config.yaml
model: "self-supervised image encoder"
dataset: "dead-leaves pictures: piles of overlapping shapes"
image_size: 32
horizontal_flip: false
color_jitter: 0.6
method: "moco_v3"
kernel_size: 7
init: "trunc_normal_002"
optimizer: "muon"
learning_rate: 0.004
adamw_lr_other_params: 0.0018
max_grad_norm: 1.0
max_steps: 16700
Rows from block 3 of a small self-supervised image encoder, named by matrix and row number. Rows with one number belong to one neuron. Each number is 128 + 24 x the weight over its row's rms, rounded and kept within 0 to 255. All counts start at 0. Numbers have three digits each.
After each neuron's rows are labels from the 100 images, of 14848, where the neuron reaches its highest value: "responds to" is what is common among them. Only what is clearly more common there than usual is listed. The data: dead-leaves pictures: piles of overlapping shapes. In brackets: how many of the 100.
# fc1: MLP up (model.blocks.3.mlp.fc1.weight, 640x160), inputs 54-107
# fc2: MLP down (model.blocks.3.mlp.fc2.weight, 160x640, transposed), outputs 54-107

fc1.498:147147094131109091115130127138148162087133093141113118105124143108122132092127149109126074152144059144150131183120093188146130074110125113141142116135140142117166
fc2.498:165120068135107152154131090094081145138093148144101160121119141108114123097113117126134088136129085107119134086144070124120142129155155155130137139140126133100144
responds to: pastel (44)

fc1.361:113134150152126103093138149121171134119131184126129141110141123123104141126115127137104122108158107145103128156114143166114108133100127127126146167130146170138100
fc2.361:077160120111096114078183116118144099162102153112156137155107109113122168133153099114147081135131156148134103151094141123148169116152123167103097141127127132125134
responds to: pastel (64)

fc1.553:124132108162100119145136174138172160125126109115151125117141153167129120185151127135129062087158124114134126081150115075124131115118150138096158127116147198117108
fc2.553:082128120124137171135131141143122131117101146132157131165104116121128102135147139128117106130187134143107086142170100121091119127160119144123130081096151177115167
responds to: textured (93); vivid (32)

fc1.223:113130132174119109118156135118147097142138148181151174114151142080148138111112137120130118212131132121122138104131147109122159119112153135123119116138121119125126
fc2.223:169092123137107161115134150160154165120134130126123106145149103110104160159128140112160178177135118163115109112119111098099121097113098146108109146135133073123129
responds to: mixed sizes (60)

fc1.160:137138118113119118159125163127115124164099133126110129133164111109121114145154078151124121109121158135138086106198129136139146162109116109152125155089127085119159
fc2.160:116151132161125110125177141108144117128114144143132162120109145152117094132123182145128114106143154141115147132185143135132108167170113131138133123135170086132134
responds to: aligned (68); grey (33); ellipse (26)

fc1.147:137117089160121101088124116126121132124131119107125097123096136092148084121165146154124149133115102148115130112137153130112087147087136106133144136127138098101181
fc2.147:096105112105148145121169058116111179083159138131129124136102161158153139141138104127106138149176116129084096154085157132112161154133157152116151150145155105146122
responds to: grey (33)

fc1.176:195105158141144126145130153138087134143109124115128168133079118099170165113089149148111145164124148108130140107161118119131107099093138116087111102116154083100107
fc2.176:125104089125116118093145146126140144100139180133116104125121122101047140083132109159150141089139150094176119111159157106122121092131123075088121115134144126105116
responds to: vivid (33)

fc1.84:103107085097129122112133101155130124119077126101140123124130063084140123130182128099130129191141142123146116149119106131157155095140129140095145128175156127139108
fc2.84:167106157129102132112147141111111148087110149158157118098138064150127113139118112132149123164121131159124103135157133180110137101099102088089133111086132122113111
responds to: textured (76); large pieces (61)

fc1.20:113123127116068142144155115170133150116128128145120125071107153109109169111100123146099130138056112178117135130163091108105106093145117106170150127135125144108147
fc2.20:115129119126089126126146126149103127158149151112119104127107114142118095141137103163134099097158120149153133124116129118155175132156116119105152135105143152142138
responds to: flower (31)

fc1.523:138155087098136154135133119159134142073116129105154142126122133139107146116142144080177167084153131149131142131128125163122100108144131129148094129118142126111147
fc2.523:116130147134105106131144133104141124150117104130126137124104120126154134135121103153134113098117122167114138134137137152161132148139138130127099091107124074133120
responds to: textured (71)

fc1.195:111105160157141143145128114127122115101129079112150118115116149158116122127148154138139093109130100115095101146140078135125102115115123140088139103122138161086181
fc2.195:127210118129141135168158117126170083159110090133186134121152124144108131136111098202096129133116147127142141123151150121122118148171124126158117083122110132158132
responds to: aligned (87); bar (26)

fc1.171:121147122129129161097115102144110158110153120117117113121144119137114140097152136124140114128185178128133154159134096109102112140118110081106190155159138139107084
fc2.171:137148130142140150137124091142163126124106102117084112141161113176115185110118115109153140158110142114109133111093086141151112105102126172119127140121140104157120
responds to: pastel (63)

fc1.81:124159105112113164120153145138096123116117127141151127108095121115091130150116175120076127167117120103161116104135171101143155189120157108119148125157155130152145
fc2.81:125150133113159081108146134161119157143076150122086134064112131133118155149141134140150169112117144176151117135132175115105143128122107112124085092110145119130148
responds to: grey (45)

fc1.437:114090070126126096126062094153133154122100144105145148112106139137095112179099111120127150139143130127151136145120094107110162149156099100103141132130126126133130
fc2.437:131115166085164086147092150102110119143141101130136111140102121117164167124130135130131155135148169179127119147121123168133161103123104159132049101086150169110147
responds to: pastel (55); vivid (34)

fc1.289:130137132129152130138128094134106104123148124105129106087073108121103152102152153105105161095143102151119159168141141140134176132110135116125158102124132087145158
fc2.289:137122125174124135125126116106103144091122134086134174117118089158154145135116132135156179095139147112127147099155141137123153119112159121168105085123096126155119
responds to: textured (70)

fc1.538:138111132127114162136129140098174128130169138128135116180140140125128112140110156139120114148158174080113115105145116136143135167150117106137116129122118120130105
fc2.538:104115135112091120097126160090110126095105119107153087137092128099142137115126134123132132113141150146157135121128156113126155086149173105133125122132103117122175
responds to: textured (100); pastel (90)

fc1.421:149114100134119110140183109137119119136158147108163152158142110094164134153104161141097135097119142138125130101066123165126107150145122117133139112135167156131146
fc2.421:152118117116112120110117141135135115126133116110105132126180089102084104145122148127159125112135170106136085163112099160133114153124142140106172125155098156109111
responds to: pastel (35)

fc1.390:109138158136101138123121130112143169125126127134130124102075081150130068170153100139099113194141148134121124153109124115120116127126137123181107122144141122138134
fc2.390:097111145118133138098100096141123105126125133128138131112129126142143128164110138099096115111110118107109139122073144094130143127120148146122141073114096127136127
responds to: grey (38)

fc1.315:104152120141127187198132116136144151127167132118096167173127119136160120137118117124104136109130131122128133127117087147117097095141122128120164147134164095166145
fc2.315:173120139139109129168122110117109129122165139088146118138125145151115093125142098155166164120072124164120137132101124148128125183143098110138179125159117193150110
responds to: flower (69); small pieces (69); star (26)

fc1.224:117129115149113144111102157126153157081157144098124168139136122135097145121125074167114121122131123116148133136118144136126135116081137168174114154145111099158172
fc2.224:097146107125105102107100152145116109159147174104161130142115111103117119163120100109163080112096133118105108144129146109146203170157152133120113104147109112153115
responds to: dark (44)

fc1.26:131105151107129112154122131130171131108142121156122166136139115095104119125130105147164084093167129164113143161108139132149136103132106173145135126140121116104077
fc2.26:164112130129107098111145117140154125127087113136102115113133120161179094139122151109078098136123096179128118103132122131113154114167092101150140124156118151100159
responds to: pastel (85)

fc1.393:127144117102142101137129160064141162129163166084137148142099127151130120139141146099148126117176115201144129091147144154150119133102128133179135129113152153117145
fc2.393:136127133118119139122141111110106121152148172104100110121074127188135130112113166144122082134144129113142157141164151123130117180121117108138078139146106162181133
responds to: pastel (43)

fc1.381:138135148121136135132112130139156126136119118160123140134130125146142138131127117126149115135137142096138136000121123132138134142102124107111150127129117128137118
fc2.381:137127142120137122112132159110135134124140105145134166125149124124143128134119126140137135128133099128106118043118107123100132139108117108131158109122134123123147
responds to: vivid (74)

fc1.287:122112124119075132120060135122139145193152120098142139146130197154118133125127130123100133144126146116138119124132123156120103135119129144146117126090171114094125
fc2.287:116019124115146122131039132122131189131131139099124157121117140145109131131159124149126107160121136157117123127064116139113144143141152130115119098117202085136130
responds to: aligned (75); rhombus (25)

fc1.79:133097165139091118156114131135132121140108106148140126130127122130167130156130131158133147126162101134156141105164110081147138160109066131139129152124126088124117
fc2.79:130123166141076137110110142151108162125164161099124089163086106121081121147096124139114104145128090144149127089140140149152153105130139149145119104087125140146096
responds to: shaded (82); large pieces (81); textured (73)

fc1.392:117164122127135131111137147148157145110139130141137141114136097186140160134179131117161092089135177135120077076134121158120115124150163154149124152140140165119115
fc2.392:144118156118155133110163156101123142114088132127129102136134125136118092092084087110137136131143175131151129139108114132152134124125112120142108143113119148109140
responds to: textured (70); mixed sizes (61)

fc1.244:129123102113100130095138196132123083130145130094130112078127139114129140115130137130128125120124101148137149133158183049111110102126135113132114123103145127078114
fc2.244:126129131131127149108137109130114124135174148105130170114130127146112091103119134153151117130132168121153123136109109178159130095149118096114155115144097111146154
responds to: small pieces (83); ring (66); frame (34)

fc1.414:120148112074149148129195151112127096096107096142146139141151133114115140139082041080120100150107094141145126149159136145143098161109140107128132123088102134110170
fc2.414:145140170094150119144162168137136155170128166081057117108117121118126122143114070183155150133101105113099141155171091093112155143146126112138163129142120172102134
responds to: grey (46)

fc1.620:174088128119107123108107123114129141152108137113146141154118150104137140098126117084170146142111120159087108103152115137156115117104114149121162121105124115129095
fc2.620:111085145099137118174093138075147148107142077139123125122127115171112066105147075151106117182083104108138135115131174121118107141126151091112127120114133139133118
responds to: grey (55)

fc1.442:135103083105091143135148053088113129118097092104127128104121117164131092140143154141120168100114089133120147154140113144109112162094119160148127147138149138137096
fc2.442:097117120105114134085122142137179127106112118129125166157132103124124161160113127081139129109160136167155165128130137111137134134122193096116113110132133136107139
responds to: grey (43)

fc1.342:123138107144113161059121125075124108161149131128100122117072105132129081151118183135120111090151168126158112139117146138120150120136131124132079133163096110148121
fc2.342:113110114107127113115139110119118185144124153124085076093140103091120109105136098130119099139134159166126081136156133121137125112074141113110170134150123144111116
responds to: grey (42)

fc1.418:159114081106164162136100140116142153106138145102129112175112099169144143132130132124148124106116124107102155132179124138140101138128123115152105109130134137104120
fc2.418:134099125129125081121118137126085144132119141147112160119105117134132102120128104130142161128119147142129118151112171124138128142152165126125098104074104115138120
responds to: textured (85)

fc1.95:096108157133141150146089149139118146081093168166135095115114118177116118084118163130131155135134142117111124117118143125121123140113119108154170137122164088111177
fc2.95:118190133120124110140094159114139091129156128117104139113118094128119164122147083121153088129160162126142123118138119081121122141114128157137119126119097124145116
responds to: large pieces (69)

fc1.635:123141097124097127154148123132136201129170119163153093108113125092150126158136119137082127135117141113111138117132110096144130140145125125127144145135135157141091
fc2.635:129129133120076138122122143194149138145091100128136143152122134164115118114153130123132107179116122171147107143149138130145104109131141141101133118136121133091115
responds to: textured (100); large pieces (99); vivid (33)

fc1.332:167075148111102111145134114168148105147170088137136118107117207089138154160143152129131115121142148120158120062118135146122093131142130110158159114120154109147117
fc2.332:137108137153103172141138105116115151154127119144111132118125058116114150186130118144136136092128086147149121108143130150099154086169120127176159143113172157132098
responds to: textured (82); vivid (71); large pieces (71)

fc1.496:134129123126139120098095106113129121100143143123107125138113165123145146121126148088158128117107106130152178156095096117112132113124147114120105149128137121109145
fc2.496:134155096136138128116208114129137105133104118115162111145135165137125138140104154184097128132143123132104116133115117133140110136142173106120132135127116184105156
responds to: aligned (59); grey (33)

fc1.281:120135132137094153171103150152097114111115170175102131107128095105130174126087189121137144144143142135126139117042130121116129112136087145140109115129136145125102
fc2.281:164114133141075129088101144129172150164106132147121138134103100101138123105115183141127140127127160158153143143166146123126141133148159128129088133139139159161136
responds to: dark (40)

fc1.632:128113134155160201171073146161069129130138106117108149121141135126137147081123120128101148091119187144142106178133153132113156097131131109131156137124105129102115
fc2.632:095109111153134098103132096122151112174136146154139120142157129120108130111128144136137142130143109130113136148131091158114131143114123134096153176146175147181132
responds to: mixed sizes (62)

fc1.303:113121192141127116143100109144125056110084133130106120149136126115085137104117136126110163151153153124145115175099098130122129125136115129156099151129100168127082
fc2.303:130158136084145145129140115169111133130162147168143170162144123148096141115122084131143042165139105144085145138141133121139168126147117125158102146131130149149134
responds to: mixed sizes (67); vivid (39); pastel (37)

fc1.67:112152110151094172181147095134122141127153152141118136121140108111098166128136128110155109171100112114109146130097113163134122078117143072144137126156118108159164
fc2.67:199114146119114143137126103153081125120130147152140123130121154104119132122158132143096121110128086179133139127096149137126169164123120111123123143158141168138142
responds to: flower (42); grey (36)

fc1.404:133070120153093137151173097119108124109140114141113145132150135141104125139143110075110108104138139098144128137142160123130122128137121101105137135116114150135155
fc2.404:079099124160121108143150118142130132147117148136115171140146172121154140148053118213130149138102146127128142125156132146145132114127153147123121139142102109091153
responds to: aligned (55); grey (49)

fc1.80:116109179120114163121156123126106152144146157151184132116161103122089118116112118122118113171159102121131158146133130128139134151113077179115113151085103127110100
fc2.80:122100107164093109136117176134144137138119116124145121159153109145140141131154185136116104149135103076146152129152132132133120150165173081146123112130173142132143
responds to: textured (70); large pieces (69); grey (40)

fc1.193:135136147147051124119148135120155130113113146125128117148128136106129124167140121109108094119139106147151154156138115096151111116136107149190145153133118115076143
fc2.193:131146130161113152104139096166130119103139132121115108131097132149117137115125147151115122124119118156137147092126144133133131120130141110121154113137130111123114
responds to: grey (58)

fc1.377:127107112081127134134106106155166158131140139139142124131152174115151101113111103158145146146137122173105141171112125124122121132138070076109136150047151137129161
fc2.377:140114124136139112122082158123116148142121121156102173149129115144117161103090134095114115150125140123092145122163153151110104118114133179115119074090114136082119
responds to: textured (91); large pieces (78)

fc1.459:096129144111101130152141128111122095105127077121115153145126152125121107122133099127130077137142203124123115094098109118120139131114153118137097144146111099152115
fc2.459:129124095118080139131157106133060164147150121127123132134121129147104105094122115133151092127135120142158088120131110119115122102110151128168111096126136142113132
responds to: mixed sizes (72); textured (69); grey (37)

fc1.82:136148099130117122148139128149132084131102128113098130108119133147131104152127104150134137098135154173117119121115089115163091104129139153104131107114108112106123
fc2.82:126137114137115115119110149110130144108130146117132105141099151130145143120076097154159049083159146134141140179117110127161122064158112110096102131122116138158122
responds to: dark (48)

fc1.239:117121117103128114113142141183155088113090131111165151119143090160148158137131125118126095118120131091121123115119098140112140131101131133169092109105145119158124
fc2.239:098136118138121135149122132155113163146140120131100099107109120151105139143132108131129170127123135173119144131150157147162106126104096132135124145126125082122144
responds to: shaded (83); mixed sizes (60); vivid (48)

fc1.562:112160089147114159122177159121148128147113142089082112128115137120116137124117129121135123149140114153097153113125116143100126130150133181171124132035145114093168
fc2.562:132151121136141136105120156117143072120085104151094141125101160150155136130126165133172104118171125118146136109131169146145108124118129099124161127140099118160125
responds to: pastel (47)

fc1.638:151145129180120185127147096105160114144146141120138115095136113125093132132157101125130133107108172132104122108115086118126133085108126116130125107124120101141128
fc2.638:150128090131171173143142110144103068154123128137125093100139118119137142171144142160123153184111107107152171139147095127124098173132115101174060111117139103155152
responds to: grey (58)

fc1.292:140118115154121121129156156157140111176107094125202154136158119113119117168110138124133141101135139137106102105166098110135090128138116129120114177133116118127160
fc2.292:158139147141098143110218122092112126079096130164143100097143121147125099136110123127139127095147146138128133126124125147119132102123159147173113131079098117100138
responds to: vivid (33)

fc1.509:133105111166161114113148122156119102119110142134163156124117124116134124143133094113089151165172166120143158096139119129087131133114143115123112096132090109067133
fc2.509:144093139140129132132161133138131190130113103130090104127103090149095151103083115106126158180109145093154149129145114086131127128136111133142139119097144092127137
responds to: pastel (35)

fc1.453:126149138145160155132162123130106088147155139170150089114113165125112129125092116109137114107141115131127106123170135122138128136137148131130133157155116123088120
fc2.453:109129145097127128147167109129105156116127149109136149125120163148126141133123093183136095109129134141165135155158129112171123148129135136105097116123145138114121
responds to: aligned (52); grey (35)

fc1.476:138145160154120176137116124143124141120108123138105098106122150162110066116162193134139136079109132125115156104143176130115125129129135103162128123115139114075132
fc2.476:146109112143126133067139146100169098103159153142157136114124134162170117090135179111136116141118155089136103141125185137154089123113131118126119191169113117117110
responds to: aligned (52)

fc1.633:164113120113138137150167084137094124108140102126166153121135135123111137128121101091119119153121134092150122122087144131132150137112139127103149110131139116096173
fc2.633:146132075094120135112128137135134170113121128123098075124135198135144114133131115145148120126162145156078121150141118168141101176124123108147154132158119112118134
responds to: textured (70); large pieces (61); grey (32)

fc1.233:156128140156171182144151109096142110135134063103130152099103122103111173139135122142169125136126113164135108121131149112141115130125127129063090133118125131101141
fc2.233:143127103148130117134130120124091147124120127145107108092095132131122139105123124140105139129103099114130122145106166114112115139145112124140080118165133141164144
responds to: grey (96)

fc1.386:151129148136137137157094109129107110144114107139133140132184155145116175146136104145102104206123100131116142082087122120094141147090108125131129121159110150130146
fc2.386:131133125150138128095104116098125126119139135140151134118125125120148157104128141047140152057144138124101119153098108132116124089116138098128108140147123106098096
responds to: mixed sizes (71)

fc1.200:145161123161107088112119130129076173141155140130073120155111096124138124135122136116148134103117187153144115113114142130104116146070147168093151157101152109128145
fc2.200:111137140111143137156102119128139186169183156133139140165130109105136127121144109081107115121142133151118162172124052135149137100141114152125100141137121120113132
responds to: shaded (80); large pieces (73); grey (32)

fc1.529:110135156076095166095148123115160121124120144117138119158138103092094147172119148124079139128142082117141144134147108124132118122128114129122183142131106141113092
fc2.529:132135125107121181117143135159132126123097139155124147168126167123122110188142137122127073123109100114119142106132086113156106076162098118148140130084128177122127
responds to: textured (88)

fc1.260:118128129126104113091169167134171122100115089138123150135133106115078112124186068099137129143134128146154103134078152095144098136140129132163108109092096172088135
fc2.260:101116141131153128140066142145138172128106117110147162110141113143151149138105110122119120143132148153109158151123054134127130139166135095170091112152107126138139
responds to: aligned (94); bar (33); rhombus (30)

fc1.13:159124117109127149134093061165126225127115145107133147153142120133137126103121125139209119123126126148139113136139133046123131157133118129112118117130120166147148
fc2.13:113121123166135127139133125122147144169127094100156093118148118090131108145122111114156140144168129140096125133096139125119156151093170121119099138090125119142121
responds to: pastel (100); shaded (100)

fc1.430:149151150158085108128128125100117130131122139151109111138147139118101160185142146120150145104115152151146119128123136127135119152124148113128117157155165105128137
fc2.430:134165093128109119142136140142181144173128123120116127161133108104107100155120130156121137162108114114102120129113116137134175129108095150094167086136123100073128
responds to: large pieces (100); circle (34); dark (34)

fc1.294:134109141092143140130139155157139129116112114145138093136133141115129119095136146137148135095121099152121127103117116129087094170106112099130123141111141128126069
fc2.294:100144097126097131130116154128119163161124138114170111137134137090164136109107124093108123154145173154121109101113151163104130121187125095137162129106094139142152
responds to: aligned (96); bar (32)

fc1.159:143138094110066083109132100145118103107159166136104130124126150141123118139117133099133107149143133152122133124131111115139171068152142128125107120151148103095128
fc2.159:113113128101093134125101115116133111141148123143177108107168147129099128117141128130120185172126117133147113169086123122115131142124130101083125172117105153140110
responds to: grey (35); ring (33)

fc1.179:175118151133124097163100076097132120131156121123128130104111149105124170124115127139092119136183108169115112145143145145132134145121099136128113136140134157164119
fc2.179:107127158164178109099139121140178103117146101108121085125108125123177151140130133108143131113110122177134138126155158118108141151051127111133132118096118127134103
responds to: pastel (100)

fc1.502:127143129110104185116159164139142126126139111112116074159094156124108117112138134103160078136069133084129094108117118129145161159168122122127108120098158106155134
fc2.502:088139189124126087083133166113162122120135164110137116156151139127101181076102117090130143125124116092130090130117127131140153137139135099094121143119112123114124
responds to: textured (93); earthy (36)

fc1.452:126213127109116137149169138148163136117122152119155130131109152125130155144179165133127126122115106127085111133119108141132138149135131139169085112137101108101079
fc2.452:136121103130138117122157124154151164097118106098111124154105124123136137135122171138116120160121130123103133149135137141133101145125095121115122140126115136123122
responds to: aligned (72); bar (29)

fc1.296:171116138087114125135160159172132121125115109122121144102156157144110126125127135087131136157087124077105132127142106158144074109166143131125157125119156154181099
fc2.296:131135118144144113115144120128151117154154136109133116133143133109118126127156102196129145157128132161133117108124175152145106112133059121142125163183118085098153
responds to: vivid (42); pastel (33)

fc1.350:162164088144084136114159112125133131136104122144127126115099137153131128149090103115194111120163144179129138125126142150131132081114144122165103122119140150102140
fc2.350:137135156118100134152152093122136153151103116155141116153109159107147118131115093114133073126129135170165138121116088118125118117156102151152131110087149155162132
responds to: pastel (50)

fc1.631:148104108095134115132158146161118103101106156147142140113137114183133123127124127106147137122135130095095128164127109172118140109101119155169072157156134124151120
fc2.631:093095152119113143174132140140111157131141104140133110118106097152123134122130093136124158139134142199158112147151138137173122152156118112142098111135120097132147
responds to: vivid (32)

fc1.396:140112132140128127117132118157145152126070083152144164179144113086149140091121113146108151147091075131098122108126162165158132106101168135157108120121110143159168
fc2.396:165128118144119124117139083125054147171111124144122133080128117144107145130105093136168171142140093164119095145129180106118130100158149109166119131127110109138166
responds to: grey (51)